Rows from block 2 of a small image deblurring model, named by matrix and row number. Rows with one number belong to one channel. Each number is 50 + 15 x the weight over its row's rms, rounded and kept within 0 to 99. All counts start at 0. After the name is the row's rms in percent of the matrix's.
After each channel's rows are labels from the 100 images, of 14848, where the channel reaches its highest value: "top examples" is what is common among them. Only what is clearly more common there than usual is listed. The data: drawings of small networks of dots and links.
# convs0: first 3x3 conv (model.enc.2.0.convs.0.weight, 192x192x3x3, each kernel summed), inputs 128-191
# convs1: second 3x3 conv (model.enc.2.0.convs.1.weight, 192x192x3x3, transposed, each kernel summed), outputs 128-191

convs0.13 095:39 51 72 43 35 60 51 40 51 42 42 34 77 41 37 58 55 55 45 63 42 51 52 60 60 57 55 42 37 17 58 58 67 49 38 69 41 43 28 40 58 42 53 08 57 62 57 44 66 45 28 62 13 52 49 43 57 72 37 50 39 64 54 51
convs1.13 090:51 32 77 49 26 57 64 62 68 23 58 68 35 56 47 54 65 47 43 52 40 76 67 62 34 74 52 45 44 56 68 56 54 59 42 58 45 32 51 48 46 70 50 52 17 48 61 39 69 32 20 52 53 40 81 59 31 65 39 45 99 48 78 40
top examples: complete; nine dots

convs0.20 092:64 50 22 52 62 36 24 53 55 43 69 47 72 78 58 33 50 44 67 65 55 54 65 56 47 42 50 51 38 25 38 52 37 50 23 44 40 61 64 51 51 63 47 95 49 59 44 29 47 60 40 48 43 55 46 97 48 78 30 37 28 44 29 52
convs1.20 150:37 35 20 56 64 73 62 60 76 54 57 42 74 58 54 47 48 49 04 31 63 53 35 58 61 27 50 64 47 32 76 38 48 57 57 40 60 59 60 59 34 45 51 43 62 43 65 65 45 50 54 68 74 49 51 51 34 49 60 56 15 67 44 83
top examples: white dots

convs0.177 120:55 60 38 45 50 50 37 51 54 49 69 00 46 52 43 68 48 33 46 52 55 47 57 61 14 45 41 37 68 47 50 46 36 36 45 49 41 57 43 47 51 61 46 81 51 43 55 49 63 32 79 51 26 51 16 93 47 17 66 35 39 15 48 54
convs1.177 122:58 49 38 47 56 28 79 77 43 44 24 70 99 45 49 49 36 34 40 65 49 41 45 64 73 56 55 48 37 43 59 54 56 48 61 50 51 50 83 33 38 37 53 38 56 69 56 44 49 40 76 49 43 50 55 20 47 17 50 45 29 62 11 51
top examples: complete

convs0.51 087:59 55 68 18 45 71 63 53 43 54 66 30 54 30 45 58 34 45 47 44 43 33 54 40 42 43 29 41 39 60 19 52 48 40 54 56 50 54 52 50 70 63 77 78 66 50 49 31 45 57 21 51 49 46 68 50 43 49 39 55 69 52 57 44
convs1.51 084:50 51 41 36 55 36 87 55 55 48 03 63 60 46 30 56 37 52 53 66 48 46 63 54 44 44 45 55 76 65 07 74 56 40 62 36 43 34 50 20 59 47 42 54 34 36 46 48 49 62 62 39 21 36 59 69 55 73 86 71 37 46 37 51
top examples: complete

convs0.135 097:51 56 26 53 24 48 41 74 56 54 34 59 44 28 69 51 46 53 54 38 80 45 55 44 38 60 47 21 54 52 54 56 36 22 47 61 51 43 53 57 67 40 37 38 36 39 30 48 25 40 22 42 76 41 42 26 61 41 39 63 45 35 27 54
convs1.135 078:46 35 46 61 56 86 66 44 48 32 49 41 32 33 40 50 46 41 99 18 41 36 33 37 53 40 49 77 42 51 47 40 55 80 52 52 41 50 62 59 51 61 57 64 59 51 60 44 58 41 86 61 52 46 62 40 50 50 29 57 50 64 59 47
top examples: complete

convs0.191 094:57 27 76 37 78 60 62 31 14 59 89 27 61 33 45 61 39 35 34 53 31 51 51 51 44 44 25 75 27 19 51 47 04 51 60 47 21 46 38 44 45 43 46 74 21 53 46 15 36 42 51 33 51 29 49 79 36 39 66 47 59 57 71 38
convs1.191 087:34 57 32 38 62 48 42 48 49 32 18 28 60 24 61 54 45 53 59 49 57 67 38 56 48 36 68 35 52 33 13 50 42 42 28 53 55 42 57 58 51 64 46 27 37 53 17 43 36 39 19 54 62 66 84 56 46 46 55 43 47 37 48 45
top examples: white dots

convs0.145 111:45 61 30 40 27 53 15 55 55 85 00 54 58 19 51 44 36 49 55 24 47 63 38 46 62 57 55 25 32 43 61 58 53 53 62 58 54 47 68 45 54 14 42 42 45 41 73 48 55 25 64 53 55 36 72 78 44 42 65 37 52 67 45 44
convs1.145 112:48 49 49 56 62 50 31 62 32 42 66 39 62 32 47 52 46 60 50 71 74 40 75 63 11 55 48 59 35 44 29 54 56 46 79 46 54 51 01 56 64 40 55 48 50 47 34 39 41 48 24 53 35 55 31 63 53 39 86 29 66 40 68 48
top examples: black dots

convs0.56 131:42 46 49 42 22 30 61 50 42 44 71 59 71 60 48 56 49 50 59 47 47 57 74 48 74 46 47 55 70 59 50 48 39 50 15 47 45 49 43 42 43 87 63 53 39 58 41 52 29 50 61 49 33 42 36 39 49 47 00 00 54 49 22 46
convs1.56 147:32 41 36 56 28 52 52 54 56 39 64 35 60 45 73 55 49 41 07 44 57 57 36 52 65 44 52 71 47 41 63 56 55 54 51 45 63 62 58 67 46 32 46 44 61 51 76 73 57 49 57 71 69 50 42 42 52 61 06 59 31 48 62 58
top examples: grey dots

convs0.166 089:67 42 40 37 11 42 51 51 28 53 69 00 81 50 30 44 53 40 56 46 34 50 81 54 51 46 42 51 22 57 37 54 55 41 58 32 33 33 37 40 40 45 62 45 40 35 61 45 13 30 35 48 64 81 71 45 44 08 42 58 59 56 34 40
convs1.166 111:51 79 39 50 45 68 47 30 48 43 63 58 11 36 69 53 44 77 47 62 41 41 42 57 48 61 47 64 74 45 30 40 66 45 54 49 49 46 19 59 32 48 53 48 57 51 65 25 56 34 50 49 26 68 23 33 38 28 31 54 36 56 42 53
top examples: grey dots

convs0.164 144:49 67 63 58 28 72 54 50 31 64 42 41 59 50 34 48 41 65 51 53 37 79 51 52 57 26 42 62 57 37 64 13 52 61 40 55 56 67 47 33 34 34 63 36 52 30 32 46 31 49 18 60 45 32 60 54 31 24 48 39 52 60 49 33
convs1.164 239:46 45 47 46 40 43 47 27 61 50 52 37 50 47 41 28 52 50 36 37 42 46 54 45 47 62 43 59 56 64 53 41 45 52 72 45 46 42 44 35 55 47 43 50 47 42 54 47 53 55 38 54 51 51 52 52 45 53 47 60 49 56 40 40
top examples: square dots

convs0.57 100:99 40 71 57 76 31 35 47 36 50 54 58 40 53 22 78 43 57 41 33 33 30 59 44 20 51 64 32 62 26 46 54 48 27 49 55 56 49 01 39 49 64 51 51 36 53 71 52 93 40 39 48 15 38 25 53 55 51 35 40 61 62 73 43
convs1.57 075:51 53 50 53 48 53 62 25 30 55 43 76 59 51 37 26 66 54 41 84 32 35 59 12 60 49 40 55 63 82 67 49 54 43 29 60 51 60 66 27 60 66 51 54 35 32 23 35 47 81 56 37 67 57 65 49 54 84 37 42 66 29 35 31
top examples: yellow dots

convs0.10 107:50 22 49 49 79 74 59 16 47 37 40 30 60 53 28 46 54 58 55 38 56 30 52 27 48 45 51 58 56 53 43 55 41 35 25 53 61 12 25 21 47 60 48 62 37 64 40 45 76 45 50 29 51 27 38 57 31 65 46 46 30 60 58 35
convs1.10 090:36 21 50 61 48 60 44 38 46 46 38 57 43 51 36 43 64 45 26 50 51 42 30 14 44 56 49 48 26 22 38 60 47 54 42 29 55 59 51 55 68 33 64 43 61 45 41 53 53 43 58 69 65 46 65 57 39 49 29 33 56 17 63 19
top examples: laid out on a circle; two groups

convs0.121 086:66 72 47 37 36 76 83 42 57 59 51 24 82 00 33 27 54 45 42 46 55 50 47 58 41 46 51 50 59 28 48 62 56 12 40 52 52 52 54 39 38 40 82 61 50 23 77 45 37 42 32 77 34 45 43 36 49 20 21 48 71 54 47 40
convs1.121 084:26 04 15 43 34 57 42 30 48 56 31 55 69 55 51 32 51 54 58 44 37 27 61 38 33 40 44 40 41 71 53 59 48 70 60 52 48 55 59 55 36 46 21 63 48 46 41 43 26 43 31 34 77 56 27 69 63 68 40 48 43 42 86 29
top examples: nine dots; complete

convs0.106 094:47 55 57 44 68 23 50 37 56 70 37 27 60 64 44 43 39 54 66 40 47 41 41 37 60 44 57 58 22 69 48 43 42 40 54 36 36 47 50 38 46 65 48 62 35 55 33 43 58 18 57 55 56 38 64 78 51 33 93 61 31 96 98 39
convs1.106 123:57 32 74 53 38 69 50 53 72 17 61 05 45 61 57 67 53 66 51 35 71 38 47 65 44 21 61 07 62 44 41 63 49 48 46 48 65 58 42 53 81 55 56 39 58 40 71 52 46 62 42 54 65 48 28 55 62 36 81 30 63 46 47 67
top examples: black dots

convs0.14 083:71 56 77 45 78 86 46 35 68 44 50 38 58 55 23 65 26 64 65 37 51 66 42 49 27 58 59 35 36 53 51 45 59 68 43 58 13 54 56 52 53 55 51 72 35 58 50 39 32 37 49 50 62 58 53 55 45 58 17 31 44 48 57 37
convs1.14 077:46 68 53 66 71 79 72 40 43 43 64 36 51 65 40 55 75 53 69 89 53 50 53 59 59 58 43 82 37 42 84 34 56 42 16 41 59 63 48 47 58 83 67 48 49 44 38 44 44 74 61 37 67 41 69 63 50 50 49 47 46 65 42 57
top examples: complete

convs0.26 107:65 63 82 47 50 56 40 34 12 58 65 52 70 40 44 47 62 67 48 53 03 58 49 44 58 31 36 64 57 54 48 39 57 58 42 59 52 58 50 37 13 48 67 38 53 49 29 42 33 57 24 50 38 44 54 54 29 35 51 65 41 80 50 42
convs1.26 107:38 46 57 57 46 46 51 49 51 55 61 46 38 70 69 29 67 45 34 32 37 83 49 52 51 28 29 65 57 47 76 40 60 49 77 43 56 41 49 51 54 34 44 56 55 46 50 43 68 57 31 63 81 49 59 55 57 56 50 60 22 53 47 48
top examples: square dots

convs0.45 114:24 32 12 54 44 32 33 71 74 35 66 82 47 46 59 49 49 35 42 40 78 41 11 50 43 43 54 41 47 34 56 58 37 38 49 65 33 45 48 55 75 43 60 41 51 52 29 22 43 49 37 48 39 55 63 29 73 44 45 48 59 32 52 57
convs1.45 097:30 54 64 46 54 11 33 25 44 43 42 48 31 71 47 46 48 53 58 51 60 44 70 53 57 32 33 49 67 32 50 43 45 46 49 36 54 65 35 52 33 38 43 44 53 49 63 62 71 54 48 56 63 62 48 49 56 60 58 68 43 52 56 39
top examples: complete

convs0.54 091:53 55 81 49 37 52 74 35 53 60 68 23 47 41 40 47 48 59 41 49 52 34 74 29 52 52 24 29 60 54 42 39 62 51 47 37 41 41 40 26 56 65 38 52 29 60 27 55 33 58 43 71 61 49 64 35 50 18 66 48 79 67 37 22
convs1.54 080:69 80 14 33 50 40 55 39 36 34 32 54 61 30 71 48 40 37 33 52 46 65 51 35 35 53 48 39 52 53 62 70 46 48 53 46 39 44 48 46 49 41 24 28 34 46 71 42 11 40 80 66 43 51 19 38 23 63 34 68 32 74 40 53
top examples: white dots

convs0.90 109:45 59 49 42 42 38 73 38 42 54 81 41 47 94 48 47 45 65 50 39 33 49 52 55 72 58 44 32 24 66 30 51 48 41 64 38 39 59 01 46 50 56 37 44 53 29 54 44 59 33 30 53 55 51 56 43 39 61 65 47 45 76 81 47
convs1.90 127:46 32 66 52 43 75 41 59 70 41 65 29 52 68 64 62 71 70 37 34 70 58 42 71 48 22 56 25 46 40 65 50 55 54 66 48 67 55 33 58 56 62 63 47 57 52 37 53 45 51 28 67 74 60 18 84 61 44 73 40 62 40 44 75
top examples: black dots

convs0.180 097:28 58 20 46 70 40 48 53 60 37 63 77 99 67 42 48 42 32 50 57 63 30 30 53 48 50 40 51 53 39 46 66 49 44 53 43 31 47 40 66 54 38 53 62 40 77 36 36 64 37 53 40 48 70 37 43 55 53 80 41 11 44 35 80
convs1.180 089:57 27 79 46 66 44 16 56 62 33 45 50 67 67 43 46 62 59 74 46 63 57 73 64 42 40 68 63 49 35 39 54 39 58 27 58 53 53 16 50 50 43 43 43 58 49 44 62 70 59 06 63 16 58 42 75 66 30 59 37 72 40 59 56
top examples: red dots

convs0.127 116:40 56 93 51 57 36 52 54 42 50 14 68 41 50 43 65 51 51 67 37 51 41 67 50 75 40 52 47 54 44 52 50 44 57 34 37 41 45 56 48 44 75 59 38 50 57 68 50 45 57 70 46 35 53 44 70 45 71 58 50 08 69 61 51
convs1.127 119:23 33 60 48 40 68 52 63 72 62 49 49 62 42 66 47 54 54 11 35 70 53 55 57 57 57 57 32 29 39 63 41 63 60 59 50 62 59 63 61 17 16 57 59 56 51 53 69 40 28 42 69 84 48 49 60 70 46 49 32 00 46 55 54
top examples: white dots

convs0.62 123:62 44 52 33 50 54 39 41 42 34 56 23 67 40 44 42 62 68 33 41 55 58 68 50 46 58 43 43 54 32 69 77 44 50 35 55 42 51 37 66 46 49 45 42 38 42 62 45 35 53 12 46 73 49 78 30 38 03 23 40 68 53 44 62
convs1.62 144:06 64 50 53 39 59 00 32 26 56 59 46 25 08 42 55 45 62 65 53 60 51 39 49 13 46 41 54 44 10 40 22 52 53 57 52 57 49 38 50 43 40 55 25 59 47 54 42 24 40 56 56 99 50 45 36 54 34 23 46 20 71 45 47
top examples: grey dots

convs0.9 111:64 62 32 48 61 40 61 31 26 70 79 00 73 54 41 48 43 34 41 36 46 37 38 48 59 41 52 39 47 39 45 30 50 44 66 44 51 50 42 37 35 64 28 69 48 56 47 53 67 49 94 46 25 45 34 58 20 36 85 77 44 52 73 42
convs1.9 119:29 48 54 41 74 62 50 54 48 77 45 60 80 44 46 35 47 60 52 60 62 43 48 52 38 80 40 53 08 31 23 50 55 52 58 56 44 48 45 44 22 53 47 53 44 60 24 43 37 53 19 56 69 48 60 64 48 54 63 20 66 49 37 37
top examples: white dots